From a checkpoint of a small spectrogram enhancement model.
Data: trained on synthesised sound scenes: up to three everyday sounds over a background, 28.5 epochs.
Rows from block 10 of a small spectrogram enhancement model, named by matrix and row number. Each number is 500 + 50 x the weight over its row's rms, rounded and kept within 0 to 999. All counts start at 0. Numbers have three digits each.
After each channel's rows are labels from the 100 clips, of 14976, where the channel reaches its highest value: "responds to" is what is common among them. Only what is clearly more common there than usual is listed. The data: synthesised sound scenes: up to three everyday sounds over a background. In brackets: how many of the 100, against the usual share in percent.
# convs0: first 3x3 conv (model.decb.0.0.convs.0.weight, 128x256x3x3, each kernel summed), inputs 128-255

convs0.118:312502496506457433499486435445458492481463485498435492512467463437448354474409389483474497500416486477471488483416395494432492485363298483402459446494513492417416504344473450502495498444458352487477513495486508474464503499473471493405479505490495487488380364499354460491522427495484437399433496382516504506481442434405417467477504512426495513521485449489491504554492470422503434484502
responds to: vacuum cleaner (47 vs 5.9); thin (high-pass) (32 vs 12)

convs0.47:542490474480472533539512454516515539517502568459536548567493473505443464446444374595493488484517541429447538451437439464480520497458477481462473513466474473467447526444466461514444554462516439554466489515474360526575515516507475422495518380547434480508450488513541474399417511528511507455532435458481449389450525515462501475457480492420520482445551456538478544393469521468393439563547
responds to: background: none (72 vs 22.2)

convs0.81:450488515527452518480515446545547531499601565531399528492532464553468421489403589541530515636583451525474484440428436524492491506367424516438536441449474525450437462442420431469480531543537438536473478553488509495490517487498456551453529590508436559509383416542448468480461535480505696424518582448504485546461722608474486652556484456417473514443517455531619419515496489474581436490515
responds to: howling (35 vs 5.2); first sound: howling (32 vs 2.8)

convs0.9:451549491617454463480510471525503556436602658672441530537516479506504435524468740572558588624496483644525493492509484532496498628438469495454576491471529637447483458446458461469478506520532476569516632597501519493595575501536490699450510479503529565514525459466487462498528547521502553454506623457566533660515593553475451519545482599491495587489529516543567510498522505487521483501532
responds to: background: none (77 vs 22.2); number of sounds: 1 (66 vs 33.4); water drop (26 vs 5.2)

convs0.61:525526427554404484411486474547539544503575557518373601458454488499495440488428628543546472597511500457488484466431442491486516495468473488474478464508479476469467383449447469447467552536566455614473500511509410519475523493555449524508530450517438510490408465535538477458438509480504539401508476450464487534463613529469506500495517525435497474423514475589481551421473518467383444553514
responds to: background: none (76 vs 22.2)

convs0.104:463437468439489429442461470453441443431320415450453431522423451438431457411473247410428456341406438459436409444480490427475405449479431464485465452422443420478491481465476490457444422412434457462506485452499507495460460509487483325467497477483508490499480466432428507526521444465486499515441387494478512342495421392493492429466517453496513406517489507485469505435496488488507513477479
responds to: clipping (39 vs 8); text has "clipped" (39 vs 8)

convs0.66:398476501503445442488490442484511502496504490495407440427463463472466415456431530477447486540483465487448475441434418462463429442410377478428478459474477480421433451411420426453430482466469416479487487506493468481437507468462436477416512585493451532494369407503395434456437444470518626410441559413512493436473572464426433531500454430418474529442500455488556478572497488457642413460501
responds to: vacuum cleaner (76 vs 5.9)

convs0.20:478497445548429429441466466426535372516417430511444420484465448418407453479443331479350505347388469578541569446513470513480456527449451479468502448476476596473468438461453472454464421484434461422498506518494625462449434500445539293463449380472488491494488458429471477551522485489484408501439359498487547360453446383499441441484507423490534349522456516455474504371466462499320517466529
responds to: mains hum (37 vs 3.9)

convs0.75:382455467455438473476462431456447496481487471454415486477489443449448406460412427457494459521481463453450462458398395480416482419396379455411436449461475436404408460385437420478475499487461388456458453487471399475474484471456445547417501513487458501477390408501404439440457442489481504404452559406485447505455513484431439504502454495434465565470496440469500447585466486433568424480492
responds to: vacuum cleaner (55 vs 5.9); thin (high-pass) (33 vs 12)

convs0.15:561495473514517462479493501450468336459372405525516423451448477409459491485512267460367510428454480475465479448510499468464445468496490466486423462461492506477493520456490479484455412473452465427497525529460557476474506500459488278485474304446505530489541496332514472506543437464471574524421340477517530295496446428481456470476458427500440317559496484441513485288502478477363515428449
responds to: clipping (39 vs 8); text has "clipped" (38 vs 8); thunder (26 vs 5.3)

convs0.87:377469477462417452473464435439469519473478466467413460447481476473470393461431462433432409458492459476459472452441430482447463451375341471425443450485499482406436428399438428420443480505438407462471461487502530483412484475455460463395500665499446591468420374547374422480435439488489614406452558404518484438485596509426428531521463457429480537438461448485532422613493489444688433468507
responds to: vacuum cleaner (75 vs 5.9)

convs0.13:527487496450468488472442479484439482463330473453462484613508454452449489478476295479446468311477430491442441464513495472503451504457497463493503431438441517498497480486461483460466494513490496474475452480480443507514441509487504329513473401456486457507557513435499519511501522449478472532490362532464469423473465473537523484492482462515486404498447523466499466346453486527420537481466
responds to: car passing (30 vs 5.3); first sound: car passing (25 vs 2.7)

convs0.115:328486489496448445475473439446467489473436478495456497522461459428438383463442349485487496459440494490475488487442434491441500487396334495426447459464501491416435504374450441511478501449456381483480513518493504475489488512476475500394480540487475488494397369531356450485514422483494438417412488402501494511466415434425423427482516527435490527508501470477468474564488480435518450485502
responds to: vacuum cleaner (45 vs 5.9); thin (high-pass) (34 vs 12)

convs0.38:473441489388489424453466482443411492425352435457469466540463444427454458424484280437481439365438447419450432456487485458464455423467443466470423470424447409466486469450480473453456453430442446495511448454506409490454487474499482367471502473499492481490523471430451498513462435491497503523466439489493481401499472466498485454480456510519507431469487526502506502475483488487526520493496
responds to: clipping (28 vs 8); text has "clipped" (28 vs 8)

convs0.105:541450433510457492465505496525519411453340405521453318420423472485493459471434344504354498307483504537514494450476470477528471508463456510487488474461482500486485437464473488470513396399506452562498486493485546511442447538528492353469518460532416502518505442492482496512464462521488522450490455494450494261465531470504507467408510383495549479460528537566453483367458490510512505529576
responds to: door slam (31 vs 5.4)

convs0.101:497578482512440500518489490477465617517528518557421456556526490472497453473502710499525514501488533550487498519499534520505527546336419579512550515523483558504518474513503508470506575480498474565525539448508665483470489472567530549512527468507443527509524477497502526541479516482512613500506509547568476559509589521506505492502521552478513468489485552541506586346501479488505527543526
responds to: background: none (78 vs 22.2); number of sounds: 1 (64 vs 33.4)

convs0.37:335472480503428455460466410467483484455476500490358500469462440444441361461351420495485497473433440508497506474365361472429487474328325489408457427435492515394398425359423416446454482459476351491488466494496468472472454475498450479396480493480461463480373355496359451497465439499489368367449472388503501506463370429445437407470475505439513481461491491487444461521480472434481446496512
responds to: thin (high-pass) (38 vs 12); vacuum cleaner (30 vs 5.9)

convs0.6:569452487418504465522474490445474413476361372430542399483486494456506501486502183417408422387493487438490503470483480471472448445472499480487402504496469428492485516475498483482480441429430483482483458400484405487389450445508485340503509376507457510470528501453535498440431410506477515485452428491462458314483540483485504517489443449507514433445485502494518466425475481468429493498501
responds to: background: none (50 vs 22.2); thunder (43 vs 5.3); first sound: thunder (38 vs 2.7)

convs0.48:602466540545499518540534485569616510549634575495497539534493519539500510469476584571540529662554505508483549464469466502518496474479540529494522515514479491509477525495473481530523473518572494538498438466483450498511482462519492497537516420514430430484482524466579498495440535482514632492568484502484470514483708543495522605498487468467545455420485505527512506404493498494405472551562
responds to: background: none (75 vs 22.2)

convs0.69:383497482531433515485529463545552515500565552529428515413533453533476417504417559511551512600577476519474480494423423508472505470418391472422516462492468506436434453427452434475503521584518418507459458491492479473482505451478456636432543604505422516496354411522415455448434472469512660414479643439495469573428689571449448604476462497431470582431515435516575444609457493452666447477510
responds to: vacuum cleaner (63 vs 5.9)

convs0.30:574446475400486453514461494437462416486350354416509415498477494471491503454499224436401387375469460422483504444473475455469431447461506446485422476467469425495484489472484481446422449393404488453474447456489405487423425464471475318505499348495456506474445503433541493464438425496483502461471398478446477336498523439482495485456459412494511405452476474472473446415477496475407492488519
responds to: thunder (48 vs 5.3); first sound: thunder (42 vs 2.7)

convs0.108:500496410424418505463476489463477552476371524417530500424510480497491468456468435505457447385488524455458447466474456425492497444477458487487448537434471419477470401464521483462459488418466456498458472474463481495597395491492513531499484564510358411472526495603503497381391465512495441496497532506529439414471543535506498428475480529504478534424493502500371567530445469498534503543463
responds to: background: none (67 vs 22.2)

convs0.21:574459434461523446505490500477473339464320374469499400433429487444486504452499243493310449390461472479493478438506491436497418433469511463488402469452463466494486471479468480451423403412461489482486471443475474486429469476503482279492489362474496473484513499416522489459447438476481478493432378486451471337482453449492490469451440393514465359456478518485481471343480482489392519471469
responds to: clipping (29 vs 8); text has "clipped" (29 vs 8)

convs0.124:483496497481485467448476487461421494463296447412450466557435482415463467464496203440460420344453467438441429481492484476480436469488449453479448476465499420470496469452484487467450485471463453477501484445498450499465468482487482317479497434500501508478506474419458497514506454489490501511462375493490476329503426458494488452512477519495515394517477510496499508422478493491464504486495
responds to: clipping (45 vs 8); text has "clipped" (45 vs 8)

convs0.12:583433491403536448507510490449540378495313396510528419509494495378478527464495286518416467439457500472486489474474459426483428421507524480491339480468442529499473511472473481520460421441427487449513480536483469494437486496470461339498492392465509503483493518438538469421423365497506462480373415473446517293520442434471474468497401437497449411450520496466506464374506521471421484451512
responds to: clipping (25 vs 8); text has "clipped" (25 vs 8)

convs0.68:427525521522456528478494453520503486486631556559423516432555457541486435529416625506525539634577450520471474484437429524469502514409424490446540455488509532449442488446436436483503520555507450476468523537478542491522535498444482568455518616496515549501451442510450463480492533485496660424521577446510491589496675566458473593540452504469439499508492457486587439574500474474610461431475
responds to: howling (37 vs 5.2); first sound: howling (34 vs 2.8)

convs0.7:584466457404494426510441499415507375490401343453501430447472471465469518476485248474407453431455455437475516485469467477447457409458521479490407452458453427503477499488477476496459448464396493455448473460475395455475379479483510285513478436472467512463493517463543503471443441500456498499469369502427456330454512457509495493510462422520529391464475497473493438398440482474422531492519
responds to: thunder (32 vs 5.3); first sound: thunder (26 vs 2.7)

convs0.28:600526439470467440496484492445485353503451456424503418348469495457497502456482465439349473528457516468446485448475477465482463415474529453494440490523483497510475458495492481501503428445461500441482495499454457479511443461478476289515481411475572473484547517451560481498506483476444466472490380487538475351488521390480487464517470458509450389532515481458468498378474470472415502453446
responds to: background: none (69 vs 22.2); number of sounds: 1 (63 vs 33.4)

convs0.49:478456485415476439455457495454388490431354438399454469547472469438464471448492268415475394351447459424446419461491491477481476439465457452479459466448460399480493460474490486469486469453447466507497453413491410493457480456515492363487504419511476476482504489409462509480475466490488479528474411509466454418495480503513500448487462492511491401483485515500506498423459475495463520490468
responds to: clipping (41 vs 8); text has "clipped" (41 vs 8)

convs0.62:435456491460471469510450469436431496475310428386513482583495471419455450451488302450499430328464526440439433469485485498459495436499410465467459510466491450451485504448489473499470512468450444485499468432500448493483460490490510335465498468503452485492489456451426486504489458508488418511475385484468465382487393434488471437497498495507534418516475500492481580448484498481468511514500
responds to: clipping (29 vs 8); text has "clipped" (29 vs 8)

convs0.125:537516450499471450517439488447516521506399402483496465589485428459426477477464428470432499298391496517465493473503503499499465493485481482522494530490469557508506437514492509467464501437424501500460527478497523490462374553491496336513496539496484515494451484564488517475480465512489533514487450531529486345458604428520518412483551500479556498507506494497404515488487519505552506520553
responds to: number of sounds: 1 (65 vs 33.4); background: none (62 vs 22.2)

convs0.73:394465485483435467471484432474479520499495476483435489513462436458456401467419442475491475487485505457479495469416402513408492461401384479412444482471489455393417468379443421496486511496491379525476500496497440500491494520498464518405526530528451544491452391531402441467500447494503489411444524404498470500456479478437437489497505496459499552487524481529482480578471496437531449520522
responds to: vacuum cleaner (61 vs 5.9); thin (high-pass) (31 vs 12)

convs0.106:406461442470459448443469478455447489459312464473477433523449488430467469461505263406433474410456463438448428492502513449467467453488402463488436486485484442475507481477490501470482472471445468478489490489506447491440534485468467411480502547489518504478425473484438478482493425483491469512425483478497491353487432438476464451499463483463468502488499474486523499569484490483555488456482
responds to: vacuum cleaner (51 vs 5.9); thin (high-pass) (31 vs 12)

convs0.85:390461483506426450464475439482504499481533479490386454471472465488451408445413484460476483485497442469428455455419420483459440445394368456429496441456477473426437433410439436443446484512461407441465479499496464486473487497459452474418508598487442532498378400522377441477467473475496595404470544416491482467470567468438434498504491456428485518488487445470509430569482499451648435469503
responds to: vacuum cleaner (71 vs 5.9)

convs0.112:391475462457469425462483456447479476474450460481471491505467467431455443484469330488482475454426483429449460483455470465448492450461400458464450471486482441456463484447463476469478474489455432456483474472498440489450473474477462466447504507489493476485392443463414463465457425481504473470449490458477475427450475459452455465464476489456487505457510466477491494536463504452546460485494
responds to: vacuum cleaner (43 vs 5.9); thin (high-pass) (33 vs 12)